From a checkpoint of a small CTC image transcriber: 4.1 epochs.
Rows from block 6, named by matrix and row number. Rows with one number belong to one channel. Each number is 200 + 40 x the weight over its row's rms, rounded and kept within 0 to 999. All counts start at 0. After the name is the row's rms in percent of the matrix's.
# convs0: first 3x3 conv, stride 2 (model.blocks.6.convs.0.weight, 256x128x3x3), inputs 125-127, a 3x3 kernel for each
# convs1: second 3x3 conv (model.blocks.6.convs.1.weight, 256x256x3x3, transposed), outputs 125-129, a 3x3 kernel for each
convs0.128,089,234,189,198,276,189,168,284,228,190,256,249,274,233,245,252,215,245,205,198,180,203,196,169,209,199,180,211
convs0.129,111,136,161,176,165,181,231,177,204,272,141,168,197,192,215,197,196,187,199,202,199,141,170,211,167,196,230,204
convs0.130,103,208,148,213,218,144,181,215,148,198,162,124,172,202,178,149,218,217,193,178,192,213,165,109,129,178,150,164
convs0.131,109,260,215,209,217,164,181,207,198,159,153,222,183,225,224,212,213,206,219,266,231,190,222,162,125,219,135,98
convs0.132,104,224,232,196,199,209,192,232,245,179,219,185,205,219,163,246,250,188,245,241,210,175,244,268,205,244,216,207
convs0.134,097,83,123,163,67,110,148,113,118,179,183,154,215,171,197,209,224,174,233,152,197,191,173,187,159,169,199,162
convs0.135,094,143,146,209,103,166,178,89,107,232,187,195,131,213,172,68,232,152,85,170,135,160,128,177,244,118,166,262
convs0.136,097,66,122,200,58,148,235,80,159,247,245,216,184,198,205,215,197,190,192,188,210,229,186,251,275,178,202,254
convs0.137,109,254,193,158,252,179,109,275,203,118,225,211,207,207,192,216,255,253,250,258,150,203,240,208,162,265,194,141
convs0.138,096,75,145,215,92,128,245,88,155,254,242,189,173,233,194,191,182,179,174,163,192,233,174,202,248,138,156,238
convs0.139,100,267,176,141,235,158,113,232,186,173,249,181,193,225,195,177,243,199,194,283,196,183,233,147,134,189,187,164
convs0.140,097,217,219,196,226,171,194,197,146,176,205,279,220,214,292,214,227,269,181,222,207,212,179,174,241,164,144,249
convs0.141,103,206,169,115,216,216,189,216,225,212,149,178,205,172,178,190,184,201,175,218,188,189,177,207,177,258,269,206
convs0.142,098,169,169,177,190,197,144,189,212,184,194,246,228,173,187,198,157,124,174,213,248,249,201,219,216,215,218,226
convs0.143,100,203,194,244,233,191,198,220,218,148,182,133,173,237,173,203,239,170,226,252,171,168,247,168,181,237,186,157
convs0.144,106,178,160,208,189,159,222,192,138,211,208,236,196,223,242,190,248,249,214,188,231,248,187,173,201,198,147,219
convs0.145,103,197,250,261,206,205,247,166,203,203,163,114,147,229,234,236,234,246,243,228,321,295,216,216,227,210,239,220
convs0.146,107,236,208,200,234,214,203,236,213,213,193,182,185,208,191,165,225,188,160,175,184,199,198,198,139,227,209,172
convs0.147,087,293,143,176,263,125,170,294,156,164,218,232,212,281,250,204,214,259,249,214,225,224,226,216,206,198,147,154
convs0.148,076,180,255,202,193,279,166,219,271,139,194,145,202,178,157,223,258,219,269,240,177,148,249,216,210,216,196,233
convs0.149,104,184,235,135,224,241,133,240,178,133,168,195,134,162,261,195,192,302,207,253,185,208,293,243,268,239,198,255
convs0.150,100,100,191,197,161,185,230,163,165,241,148,177,184,185,216,203,255,255,220,211,201,194,174,190,210,205,255,257
convs0.151,106,259,220,195,225,169,161,236,196,194,210,177,169,222,130,143,199,158,119,178,222,218,215,191,256,184,221,184
convs0.152,101,254,228,216,242,195,138,250,216,113,204,186,168,221,191,147,209,180,139,206,163,234,208,203,213,157,180,203
convs0.153,104,224,149,149,228,185,211,182,212,227,218,236,261,244,271,277,225,215,230,185,158,214,239,252,230,206,158,184
convs0.154,098,142,155,141,138,147,165,146,167,178,251,219,121,227,202,140,190,198,166,152,185,256,222,268,289,265,285,318
convs0.155,103,191,154,217,237,173,167,222,210,184,156,171,201,117,174,194,173,148,206,148,173,169,209,172,162,192,180,186
convs0.156,093,197,190,172,153,139,233,168,182,227,192,181,162,179,169,107,147,212,200,120,193,233,203,218,213,222,238,205
convs0.157,106,285,236,121,260,194,85,275,203,77,173,262,246,151,230,251,170,244,219,224,217,226,264,191,186,204,175,222
convs0.158,101,234,217,210,210,191,186,216,240,193,170,212,198,227,244,218,227,239,222,200,189,175,120,133,186,123,152,259
convs0.159,106,198,258,208,187,262,210,209,217,184,188,190,165,205,143,182,242,171,136,231,168,175,229,208,238,202,274,261
convs0.160,102,186,162,208,216,202,197,202,194,182,228,279,239,272,367,255,238,324,224,172,257,283,180,221,254,222,195,226
convs0.161,100,126,165,229,118,165,189,111,132,182,181,221,120,184,225,193,239,212,170,170,205,238,179,156,197,166,196,193
convs0.162,104,214,189,251,181,161,239,191,132,194,176,213,176,232,246,168,250,239,179,191,207,217,179,206,272,194,183,206
convs0.163,099,287,231,165,199,171,178,245,186,223,200,187,169,255,223,188,246,159,168,207,230,246,225,266,251,217,196,205
convs0.164,102,265,242,248,286,259,265,269,253,241,162,160,244,186,140,251,177,182,252,190,160,166,200,158,193,174,148,155
convs0.165,103,193,151,160,206,144,183,156,150,172,273,238,219,266,235,167,217,295,183,233,281,231,250,211,214,276,260,216
convs0.166,099,158,138,135,189,121,152,169,138,159,155,187,236,157,148,188,140,163,160,225,267,201,285,297,194,311,277,165
convs0.167,096,192,136,155,252,196,186,236,216,215,173,186,171,197,209,164,225,228,151,256,285,294,121,152,165,197,186,145
convs0.168,104,205,222,225,204,198,194,225,195,165,201,187,142,210,190,193,243,198,227,208,172,199,201,190,151,207,161,155
convs0.169,102,280,146,127,257,129,122,267,166,158,217,184,211,175,222,237,196,235,234,157,265,268,198,251,266,232,241,255
convs0.170,091,128,172,194,176,198,174,205,217,175,201,257,352,219,246,312,178,221,264,212,183,204,211,173,199,183,148,238
convs0.171,107,208,209,196,198,187,173,182,170,176,152,142,110,178,102,124,201,117,140,193,197,200,141,187,208,164,175,180
convs0.172,101,200,217,244,174,178,234,214,198,219,120,154,245,103,143,222,128,207,246,210,215,196,203,211,224,175,205,170
convs0.173,112,177,155,172,166,136,155,190,224,272,237,205,205,179,189,193,128,169,211,177,128,137,184,188,184,236,187,196
convs0.175,103,116,162,250,104,162,189,93,167,171,145,213,180,211,239,262,216,185,192,199,225,212,195,153,153,192,191,174
convs0.176,092,174,150,234,163,141,207,201,240,208,238,212,184,179,180,161,233,190,186,129,149,177,157,174,170,157,207,192
convs0.177,119,289,284,214,263,276,189,251,236,188,162,142,186,138,107,156,123,135,149,148,176,161,181,163,130,154,103,101
convs0.178,111,225,243,216,228,215,170,207,174,170,191,150,160,185,216,178,221,221,212,170,195,183,176,164,171,254,228,140
convs0.179,098,209,146,155,178,148,168,174,151,163,184,264,227,215,244,254,244,255,242,247,228,217,215,215,210,217,201,228
convs0.180,100,225,172,197,191,130,196,195,156,193,220,241,203,234,268,247,236,248,237,231,180,191,165,157,168,179,152,228
convs0.181,103,237,196,202,239,191,186,230,177,149,233,214,161,218,252,197,221,190,216,164,155,176,169,167,200,229,184,231
convs0.182,103,209,200,189,212,234,168,194,220,149,238,183,132,195,168,168,236,182,195,278,185,199,219,191,214,221,240,258
convs0.183,101,186,199,204,195,185,215,178,200,180,160,176,166,235,205,174,216,224,200,215,252,244,222,206,195,163,197,234
convs0.184,102,154,168,164,223,194,181,230,159,201,189,192,175,228,284,173,234,325,248,180,192,217,197,163,203,208,200,258
convs0.185,108,183,215,219,198,195,210,226,215,164,162,135,131,185,164,177,202,225,199,249,210,170,188,142,192,196,159,153
convs0.186,108,231,212,165,228,177,150,236,187,135,218,118,193,242,181,181,229,210,230,251,185,175,226,206,227,170,160,180
convs0.187,095,306,231,207,277,236,195,319,258,193,173,193,171,163,208,191,197,201,179,175,213,181,180,213,207,205,178,143
convs0.188,100,130,169,183,190,189,189,221,174,188,193,148,171,247,262,182,250,298,231,230,224,223,226,251,251,203,209,263
convs0.189,103,186,205,224,175,212,199,144,226,183,117,147,221,192,214,188,210,172,189,237,232,234,181,183,186,127,157,177
convs0.190,106,213,138,209,196,134,208,198,199,247,181,217,191,185,177,116,196,209,131,179,221,202,185,194,175,202,147,180
convs0.191,095,185,151,193,191,148,186,223,186,194,176,187,216,173,189,206,180,165,196,161,176,190,211,190,197,228,222,273
convs0.192,095,103,148,172,128,155,173,150,200,192,234,270,306,208,219,287,163,220,266,183,165,211,225,196,229,274,222,232
convs0.193,104,208,226,182,180,215,188,182,158,184,174,213,181,223,244,209,270,267,202,277,294,235,122,197,210,124,190,249
convs0.194,104,177,170,181,181,171,156,204,147,158,209,254,168,223,248,177,219,279,201,134,164,229,150,223,250,237,233,248
convs0.195,072,191,116,195,192,112,139,182,152,105,267,222,220,241,228,144,216,177,178,182,210,224,211,250,239,259,255,237
convs0.196,100,218,202,186,259,226,241,192,197,213,194,149,180,184,211,230,171,224,209,213,161,171,181,159,131,202,130,197
convs0.197,101,195,208,193,167,134,174,191,147,183,201,209,188,212,210,193,233,195,155,258,216,141,232,161,143,206,187,200
convs0.198,100,285,173,197,283,190,177,302,196,133,202,213,216,164,193,222,176,223,191,171,196,198,155,166,201,196,200,219
convs0.199,098,204,151,200,147,161,270,87,118,192,252,208,151,208,201,261,210,194,235,172,212,249,173,213,270,187,197,200
convs0.200,109,191,205,211,171,183,231,184,217,240,210,201,191,170,130,151,135,78,120,190,152,141,231,182,216,236,212,201
convs0.201,102,186,180,160,171,155,174,209,180,188,245,245,184,258,285,211,257,301,240,167,207,200,132,185,223,223,244,225
convs0.202,098,179,167,227,142,145,188,112,130,157,175,178,155,214,160,151,247,182,166,158,188,174,174,168,248,174,184,247
convs0.203,095,144,196,193,137,131,185,108,157,169,204,213,150,199,196,221,193,211,182,242,223,196,226,144,210,212,194,177
convs0.204,109,246,197,225,209,170,188,163,179,156,237,215,151,236,216,218,221,231,229,218,248,232,161,175,149,187,169,142
convs0.205,097,107,88,207,71,134,169,99,152,178,246,232,159,217,188,112,174,147,112,163,159,200,171,196,203,165,193,265
convs0.206,105,214,195,227,245,219,195,243,231,197,227,224,134,225,133,97,215,174,75,253,231,165,221,172,178,245,263,186
convs0.207,095,94,162,194,126,224,151,122,169,166,149,235,276,144,201,259,159,229,261,186,167,217,154,155,210,172,169,214
convs0.208,100,174,188,231,219,198,211,193,211,204,197,193,159,158,186,194,253,244,184,183,239,191,233,199,184,269,230,194
convs0.209,103,238,185,162,218,176,158,180,198,179,153,158,243,204,176,167,206,181,212,252,287,246,311,305,229,299,278,210
convs0.210,106,175,147,216,165,135,225,177,221,247,189,176,177,154,146,118,196,155,170,219,223,228,126,120,161,216,192,209
convs0.211,096,197,171,152,235,228,187,166,178,235,212,223,210,207,178,178,148,132,132,199,220,221,234,239,195,238,176,210
convs0.212,099,174,167,184,186,150,129,151,146,169,225,202,215,252,264,226,230,232,245,184,156,175,189,175,176,226,232,154
convs0.213,098,122,140,188,125,159,145,143,170,182,197,220,245,171,196,203,182,210,214,156,149,196,173,205,210,142,181,238
convs0.214,100,129,189,203,135,203,212,129,163,191,249,239,168,174,183,200,110,187,153,236,214,198,193,160,120,141,112,91
convs0.215,105,194,197,168,194,245,220,229,178,205,165,191,225,215,217,244,150,203,227,235,211,218,149,155,137,146,205,201
convs0.216,110,227,174,163,218,189,152,217,172,183,186,205,207,207,211,214,154,216,193,225,169,168,121,174,221,221,185,240
convs0.217,104,213,211,220,222,184,193,216,208,156,251,236,219,218,247,232,222,219,203,256,200,209,232,189,168,179,150,191
convs1.128,091,176,259,204,203,249,203,164,192,181,196,196,147,209,207,174,229,199,180,117,186,212,111,237,216,161,234,243,191,243,201,178,269,176,201,234,175,224,175,192,231,206,173,250,223,220
convs1.129,110,180,187,193,117,124,197,196,220,228,182,147,118,188,174,184,246,198,228,197,174,186,143,140,110,199,151,179,154,152,109,158,154,147,198,177,184,233,217,234,193,186,214,159,160,231
convs1.130,102,269,290,160,247,234,211,232,178,192,210,207,180,219,209,196,235,200,216,222,212,162,206,219,225,221,223,201,236,208,245,210,263,281,205,236,190,229,151,218,240,193,208,211,230,197
convs1.131,110,142,177,246,151,169,247,160,189,232,194,183,212,197,225,232,182,227,225,166,164,173,221,191,212,280,223,208,178,165,167,217,184,223,260,204,244,214,224,176,162,216,156,176,199,175
convs1.132,109,287,150,194,264,204,155,160,214,123,193,212,214,247,229,246,223,233,217,227,210,212,236,219,279,230,201,266,216,274,210,239,224,287,185,192,251,238,278,191,219,269,146,265,225,182
convs1.134,100,197,216,193,163,181,208,163,178,226,224,190,281,249,159,284,205,180,295,207,232,273,222,197,264,204,191,238,189,213,264,211,184,232,221,178,213,287,197,214,218,162,209,146,199,164
convs1.135,102,186,209,120,188,205,151,182,199,215,269,195,113,285,249,199,239,213,230,299,227,92,308,220,149,242,206,243,276,215,98,218,223,232,202,227,222,244,143,182,152,183,202,193,218,210
convs1.136,105,192,206,209,188,187,223,215,190,218,232,178,228,238,116,220,249,161,276,200,169,198,264,204,281,229,204,267,242,209,232,238,218,273,170,213,272,287,178,170,226,188,214,157,173,197
convs1.137,112,266,190,209,243,210,227,169,214,138,191,209,205,185,235,207,158,208,223,217,180,168,200,223,237,223,223,269,169,174,223,179,192,277,190,160,292,191,231,226,180,212,175,222,214,194
convs1.138,105,228,196,189,150,182,184,167,193,216,250,170,122,235,166,175,227,216,254,259,187,166,296,191,204,255,221,245,252,204,154,240,206,240,193,230,286,271,178,206,208,202,224,170,194,185
convs1.139,101,261,202,196,287,198,240,213,216,167,206,232,165,203,263,170,127,209,209,170,177,186,236,268,201,235,246,263,187,193,199,194,269,210,188,160,275,191,237,222,161,215,150,206,215,167
convs1.140,102,185,267,172,236,278,250,205,234,223,204,193,134,178,217,137,180,229,165,168,265,228,260,215,203,213,187,192,238,252,203,202,231,212,181,175,218,158,211,217,167,247,194,241,279,160
convs1.141,104,279,224,241,288,197,214,239,137,202,209,93,230,217,101,216,206,222,271,112,115,255,122,138,211,218,204,199,154,146,281,170,166,241,241,263,249,221,219,163,248,231,159,213,201,166
convs1.142,093,173,212,165,123,177,190,160,214,237,202,230,232,206,194,163,223,140,157,174,183,173,200,162,187,243,195,212,214,202,188,185,227,196,245,234,190,160,158,91,210,174,139,187,187,143
convs1.143,101,163,238,243,158,245,204,177,207,207,195,160,267,177,172,301,215,180,260,214,226,226,192,205,259,249,221,224,196,168,183,207,163,267,230,164,233,153,243,230,183,220,201,200,203,180
convs1.144,106,156,202,198,159,170,260,157,237,223,168,206,184,173,270,222,192,261,227,201,242,193,241,249,162,267,256,236,190,205,144,187,172,185,246,181,234,211,235,196,207,223,197,171,186,160
convs1.145,107,201,208,198,239,163,181,334,251,167,188,193,236,197,209,164,243,200,179,241,240,255,231,213,172,174,198,126,184,152,171,253,216,131,244,251,209,179,247,203,178,251,244,145,210,162
convs1.146,111,215,257,226,227,244,236,203,237,178,169,210,117,223,178,95,203,199,116,198,186,185,188,172,211,220,188,207,175,204,219,201,179,230,224,196,195,196,200,219,194,187,192,224,251,199
convs1.147,076,210,198,229,168,216,210,151,238,222,199,266,203,168,228,190,155,208,170,160,172,197,197,220,213,155,184,189,215,179,193,214,158,196,190,177,185,199,158,223,192,162,211,209,161,181
convs1.148,055,224,175,194,214,160,182,167,195,178,237,256,177,269,269,214,227,257,231,269,223,152,280,264,148,192,247,207,274,241,109,291,272,186,196,211,217,144,211,138,220,220,172,255,258,139
convs1.149,107,288,227,224,259,197,210,211,135,184,197,286,270,164,276,257,165,218,260,258,351,251,278,310,244,153,231,211,276,343,272,223,311,253,164,227,249,174,213,207,187,211,171,216,214,152
convs1.150,100,188,177,227,205,192,233,192,205,213,141,214,277,132,226,320,188,200,239,295,273,284,204,207,225,173,181,162,210,210,235,156,185,172,206,199,175,193,203,230,104,189,245,203,212,238
convs1.151,116,50,142,245,71,154,217,168,219,210,218,227,200,220,279,225,202,272,233,149,150,182,232,261,216,241,272,221,232,194,250,265,286,256,208,292,245,211,194,207,173,208,190,169,238,186
convs1.152,101,217,213,219,154,147,228,133,216,185,206,258,196,185,244,189,182,186,203,149,180,143,189,228,212,210,213,207,170,171,170,203,233,208,208,204,241,183,184,231,162,189,178,166,245,188
convs1.153,098,120,26,223,113,5,223,144,179,200,248,199,82,216,174,104,215,221,152,176,154,101,173,159,144,177,176,192,150,125,61,158,130,128,179,171,172,190,202,186,196,212,218,182,234,195
convs1.154,097,215,172,136,216,164,154,210,201,190,207,128,93,223,155,83,182,207,184,222,184,162,269,224,138,251,225,254,255,227,131,231,216,194,190,240,249,193,174,266,132,205,234,157,183,222
convs1.155,108,221,203,214,195,245,192,159,216,176,295,277,109,247,256,177,208,262,190,294,163,120,261,189,116,267,251,193,239,224,82,228,189,164,201,238,215,132,217,222,126,156,179,198,191,160
convs1.156,077,191,183,195,257,242,236,243,180,234,197,229,198,155,208,158,179,263,203,169,185,189,161,164,228,224,218,238,227,243,211,204,242,229,249,308,198,200,208,266,221,213,178,192,207,177
convs1.157,106,302,175,210,254,152,206,189,158,191,171,253,165,128,234,182,148,227,185,257,296,206,291,299,219,238,251,182,259,293,182,238,249,221,175,165,244,168,272,195,185,267,155,229,230,179
convs1.158,098,215,243,165,248,262,201,225,226,179,200,247,194,213,229,182,164,141,184,189,258,177,256,213,200,215,193,204,223,206,189,198,234,213,192,187,199,205,173,189,195,144,159,204,219,173
convs1.159,103,284,126,227,348,95,187,205,153,197,198,230,176,210,262,182,192,244,156,185,191,199,281,229,202,245,189,183,192,308,137,303,285,164,208,207,189,198,229,215,202,237,176,185,197,187
convs1.160,109,185,219,176,191,194,221,190,180,187,187,166,170,157,252,228,160,229,226,179,255,213,256,266,184,241,226,210,212,241,186,192,191,120,169,147,174,140,210,228,151,179,235,206,191,192
convs1.161,101,192,188,177,196,198,185,201,185,195,204,205,254,185,201,268,201,200,279,212,186,187,220,208,256,212,203,246,227,205,280,196,237,269,195,233,235,272,159,198,233,182,192,165,194,208
convs1.162,106,204,238,228,206,198,240,169,185,211,208,219,211,176,221,170,164,167,208,175,214,173,229,229,205,211,210,193,213,207,211,210,210,205,165,187,193,179,225,244,198,206,199,213,251,187
convs1.163,106,108,154,210,133,169,198,200,241,246,184,170,152,203,291,193,182,274,205,159,140,159,238,237,185,229,219,223,193,161,217,272,289,265,242,291,241,175,186,155,187,196,151,216,187,177
convs1.164,109,199,190,169,231,196,154,214,168,140,120,148,130,161,150,177,153,154,183,168,129,181,207,171,193,246,182,226,128,168,174,173,179,203,193,196,225,230,226,268,181,189,209,203,214,232
convs1.165,103,147,147,205,189,253,188,211,254,189,130,170,269,223,189,283,237,211,273,156,199,197,221,304,273,238,320,263,216,205,299,271,284,313,233,303,268,228,219,155,253,154,196,223,182,189
convs1.166,088,128,34,203,143,184,193,208,285,208,208,125,136,240,179,182,202,185,207,140,106,147,133,133,161,160,167,185,145,82,132,212,179,184,208,210,207,169,224,153,219,268,163,202,264,173
convs1.167,101,203,211,183,190,147,219,165,153,273,182,140,144,244,257,284,202,264,254,185,173,176,188,232,209,176,277,222,209,180,151,271,254,266,238,297,251,205,252,245,174,159,248,252,178,198
convs1.168,109,132,182,185,218,227,212,233,187,206,234,208,204,234,194,210,221,220,233,168,193,164,179,196,195,258,257,231,209,152,168,215,168,239,216,222,211,230,202,199,210,204,209,118,210,203
convs1.169,092,205,235,235,236,242,225,237,196,203,225,273,146,164,223,150,158,226,152,118,196,191,145,223,235,167,203,213,181,210,190,224,226,165,205,214,180,169,171,175,153,268,172,210,246,187
convs1.170,093,227,240,167,181,188,188,212,190,174,203,237,160,202,202,231,162,159,252,208,254,170,215,234,206,209,218,272,231,233,152,238,197,198,226,219,247,190,175,179,191,180,208,179,187,206
convs1.171,111,123,179,168,195,202,219,199,190,206,222,202,229,244,240,253,198,261,250,172,183,126,171,230,204,245,289,247,222,174,168,253,246,274,234,288,246,197,239,195,202,212,213,161,218,222
convs1.172,108,222,250,214,205,254,234,211,222,258,240,217,210,272,194,195,229,198,167,223,188,214,234,220,216,172,210,224,251,234,193,295,249,188,249,246,184,242,148,232,239,144,229,238,162,255
convs1.173,107,273,262,258,218,165,254,201,140,205,189,170,110,184,155,97,245,215,192,189,180,191,145,139,102,222,187,153,194,180,142,142,151,85,208,162,208,258,170,212,241,239,219,211,169,180
convs1.175,107,212,220,159,219,205,191,229,217,201,206,197,211,162,185,301,200,192,281,215,152,152,215,209,263,194,211,271,227,190,238,185,242,258,193,235,208,237,178,207,240,199,223,166,199,214
convs1.176,088,165,170,239,237,249,216,204,217,210,215,255,271,181,190,185,195,159,194,251,217,210,179,184,143,209,172,230,219,197,208,194,179,144,203,210,200,175,218,206,151,129,186,201,161,192
convs1.177,104,205,191,158,206,176,222,218,208,191,146,161,153,133,187,157,163,226,225,146,123,195,183,150,152,256,217,235,140,166,150,124,175,167,234,225,232,255,248,215,234,242,194,190,223,222
convs1.178,108,220,206,152,236,203,156,277,113,146,198,129,146,214,89,204,198,143,239,241,256,165,179,225,220,211,244,255,227,248,183,232,260,267,224,246,226,208,261,191,234,206,229,251,240,209
convs1.179,087,167,162,179,105,123,245,140,211,225,165,204,208,183,240,214,172,218,210,176,233,179,219,225,192,238,214,238,197,225,174,208,207,193,225,169,245,193,247,193,185,257,180,205,233,165
convs1.180,098,195,222,190,240,232,267,206,201,189,203,193,136,168,229,155,153,222,200,188,275,162,255,211,168,225,210,195,232,248,178,181,180,188,165,163,232,185,236,229,191,235,220,249,240,172
convs1.181,098,189,244,251,212,249,233,147,264,211,245,262,120,285,228,92,251,236,129,252,199,187,223,173,190,174,159,169,197,216,202,228,155,204,190,163,156,178,247,190,158,236,176,162,242,147
convs1.182,099,298,158,218,312,138,164,209,146,141,201,155,165,179,151,196,144,117,203,173,173,165,155,186,215,196,208,205,205,249,168,237,267,215,188,219,234,205,215,211,215,205,165,269,208,186
convs1.183,103,255,304,181,219,260,202,194,222,217,220,182,234,264,227,251,240,184,257,236,189,128,231,167,201,241,204,229,237,161,217,223,232,259,183,268,218,222,202,227,229,205,217,206,268,140
convs1.184,113,246,224,223,258,245,212,146,152,195,176,241,279,185,305,259,175,222,259,277,358,265,299,368,275,180,260,209,254,334,275,228,331,253,165,246,198,239,202,174,194,198,195,197,174,196
convs1.185,112,146,175,192,228,226,233,194,179,202,231,207,211,194,196,206,205,229,238,165,180,165,181,168,196,241,229,218,216,143,175,195,150,226,215,226,216,230,238,196,192,233,210,126,243,229
convs1.186,115,235,196,209,196,238,224,145,259,186,191,264,206,239,300,200,195,275,215,202,192,201,266,265,243,258,242,265,179,176,230,250,242,237,235,208,265,189,230,198,160,240,158,148,237,202
convs1.187,100,269,211,193,231,181,186,176,212,163,194,214,155,203,224,167,208,204,162,106,164,197,156,246,201,150,179,177,194,184,136,226,205,191,188,162,201,198,195,183,256,201,179,220,194,163
convs1.188,104,251,207,248,214,211,248,145,146,207,135,259,267,179,274,240,200,212,264,277,332,273,304,326,267,186,227,195,243,296,244,241,284,243,187,199,204,225,195,182,196,203,198,186,191,180
convs1.189,108,159,78,217,218,83,185,233,169,234,284,203,148,245,164,97,193,229,142,232,201,160,239,123,89,176,172,120,198,199,94,201,111,60,183,225,167,183,219,186,167,166,222,186,183,165
convs1.190,098,143,210,194,141,175,221,160,173,253,228,140,195,158,250,216,145,246,246,103,120,119,156,220,174,192,219,195,162,96,104,198,239,198,204,249,236,215,209,258,224,208,258,224,214,206
convs1.191,095,179,201,133,146,180,123,191,191,145,242,190,136,220,181,206,208,185,275,213,215,167,225,224,236,210,201,248,213,207,182,232,212,227,218,174,190,227,171,205,161,124,211,153,159,174
convs1.192,100,126,223,192,141,244,205,206,224,189,239,200,170,219,180,202,205,190,266,219,301,212,250,259,189,251,234,218,272,235,165,262,203,169,249,200,226,211,136,144,156,133,161,171,174,174
convs1.193,099,149,187,201,148,175,209,182,216,213,178,208,216,149,213,177,194,212,198,186,277,234,242,206,197,222,187,180,155,210,161,177,129,144,189,188,160,194,194,234,207,191,228,192,203,213
convs1.194,107,141,150,285,166,176,273,207,168,220,184,238,261,271,191,214,295,210,219,134,183,172,273,280,239,253,283,262,213,230,226,247,242,220,242,227,226,198,234,182,193,175,183,181,177,200
convs1.195,057,142,205,245,183,250,205,215,200,237,221,173,111,242,171,179,200,235,203,182,137,132,199,143,151,228,205,204,189,160,103,269,126,138,217,182,215,218,242,243,206,205,242,196,212,196
convs1.196,092,116,123,203,98,101,159,169,189,216,239,158,116,206,58,116,255,147,139,160,162,215,116,60,142,163,116,185,153,110,150,95,51,129,176,177,166,219,173,200,201,218,209,250,226,219
convs1.197,105,209,208,247,201,182,192,168,188,216,176,225,239,135,203,317,152,259,283,211,186,229,284,248,337,213,213,233,210,251,326,216,229,296,147,184,194,215,170,202,185,214,171,160,211,183
convs1.198,094,255,251,243,247,226,228,190,199,217,212,258,153,207,251,164,210,221,148,104,171,227,145,228,248,175,186,186,210,208,187,248,230,207,213,206,199,184,200,139,226,222,123,200,232,194
convs1.199,105,202,217,204,226,228,162,264,235,193,188,195,158,222,140,128,265,173,218,223,189,130,270,189,140,259,194,185,238,191,100,256,187,127,215,220,207,219,227,196,184,250,196,142,241,251
convs1.200,098,221,250,191,208,223,229,226,165,222,228,175,244,178,270,271,178,224,283,132,122,122,190,249,197,201,198,244,194,119,146,209,278,257,201,216,252,193,159,211,229,232,203,232,226,175
convs1.201,097,213,227,248,233,233,222,172,203,172,195,166,259,242,211,277,235,182,280,178,245,267,211,311,317,225,305,294,191,252,288,202,293,266,218,230,204,251,258,232,247,146,210,200,138,223
convs1.202,097,201,223,142,259,186,184,200,168,164,247,178,119,231,216,188,211,221,219,270,188,82,263,219,155,213,209,251,246,177,106,194,216,211,175,202,215,209,205,198,185,239,189,167,227,215
convs1.203,101,200,195,163,196,195,196,208,209,231,174,190,272,161,212,312,170,226,280,215,195,242,196,208,289,163,190,243,187,220,321,148,235,272,188,218,184,240,146,199,223,158,214,142,177,198
convs1.204,105,151,160,194,108,129,222,126,201,230,159,162,186,163,230,180,147,255,195,140,152,177,201,151,163,225,178,174,165,160,144,175,107,182,236,181,240,212,278,190,191,213,193,210,209,194
convs1.205,095,156,169,168,209,176,166,140,185,198,266,206,144,241,228,197,211,225,173,257,167,109,290,193,137,213,203,222,230,186,107,177,237,186,185,235,195,235,174,163,149,212,174,191,223,172
convs1.206,114,211,208,215,235,185,178,190,207,156,173,91,279,176,95,271,232,158,225,44,110,285,56,123,273,185,184,233,101,93,300,113,129,286,203,184,230,192,252,180,234,255,163,229,196,169
convs1.207,108,125,250,144,131,195,134,200,194,162,206,220,202,196,216,293,189,199,300,240,288,192,256,270,252,239,234,265,226,236,224,232,229,287,236,210,210,222,150,158,198,162,185,180,172,190
convs1.208,107,225,240,191,206,233,190,174,149,163,205,180,279,168,150,266,191,152,192,190,219,231,183,218,258,147,140,153,225,222,258,170,151,258,175,158,166,185,197,163,181,210,171,201,235,205
convs1.209,104,180,163,192,265,267,229,258,297,208,165,214,127,212,220,144,200,196,166,184,211,135,180,198,166,217,205,184,149,195,142,227,214,190,263,260,237,154,209,191,167,171,187,201,198,205
convs1.210,104,195,247,182,150,189,214,84,137,219,181,157,200,213,244,266,186,235,237,178,177,153,179,217,212,244,273,258,208,153,118,194,253,268,262,273,248,240,237,247,226,217,224,217,173,176
convs1.211,097,107,149,189,133,188,203,154,176,173,274,102,103,224,116,90,253,160,170,153,73,179,155,59,113,201,148,191,150,21,128,205,54,109,187,152,155,212,200,191,160,236,160,229,219,211
convs1.212,102,228,274,192,236,242,156,190,210,209,175,208,324,160,231,365,158,245,270,247,250,253,229,290,316,143,228,192,209,253,327,228,291,304,200,205,168,226,182,136,177,213,198,131,146,211
convs1.213,105,214,165,120,192,134,114,197,152,129,201,212,149,215,254,250,164,228,283,272,204,198,255,223,244,232,227,257,224,202,184,235,239,261,233,212,190,212,163,177,157,172,188,144,186,174
convs1.214,105,168,198,173,160,156,179,207,200,214,203,212,292,249,168,248,244,190,243,210,215,233,236,168,192,273,198,217,193,220,228,237,183,211,269,222,201,268,208,178,185,165,192,164,218,215
convs1.215,109,149,112,137,173,172,197,162,181,230,221,170,186,224,137,181,216,186,211,257,220,218,196,184,206,184,185,227,208,186,163,211,158,180,229,250,211,248,200,230,215,152,202,163,159,229
convs1.216,114,101,149,248,137,154,243,152,134,203,220,227,234,241,244,281,218,248,252,185,183,164,268,270,245,235,247,234,241,243,232,256,262,272,190,238,259,224,238,205,201,225,153,215,223,181
convs1.217,107,75,157,239,97,141,188,109,192,212,233,231,119,225,98,132,236,117,139,169,169,156,151,90,214,141,78,182,187,128,133,108,22,168,165,73,171,194,265,201,148,240,232,135,220,194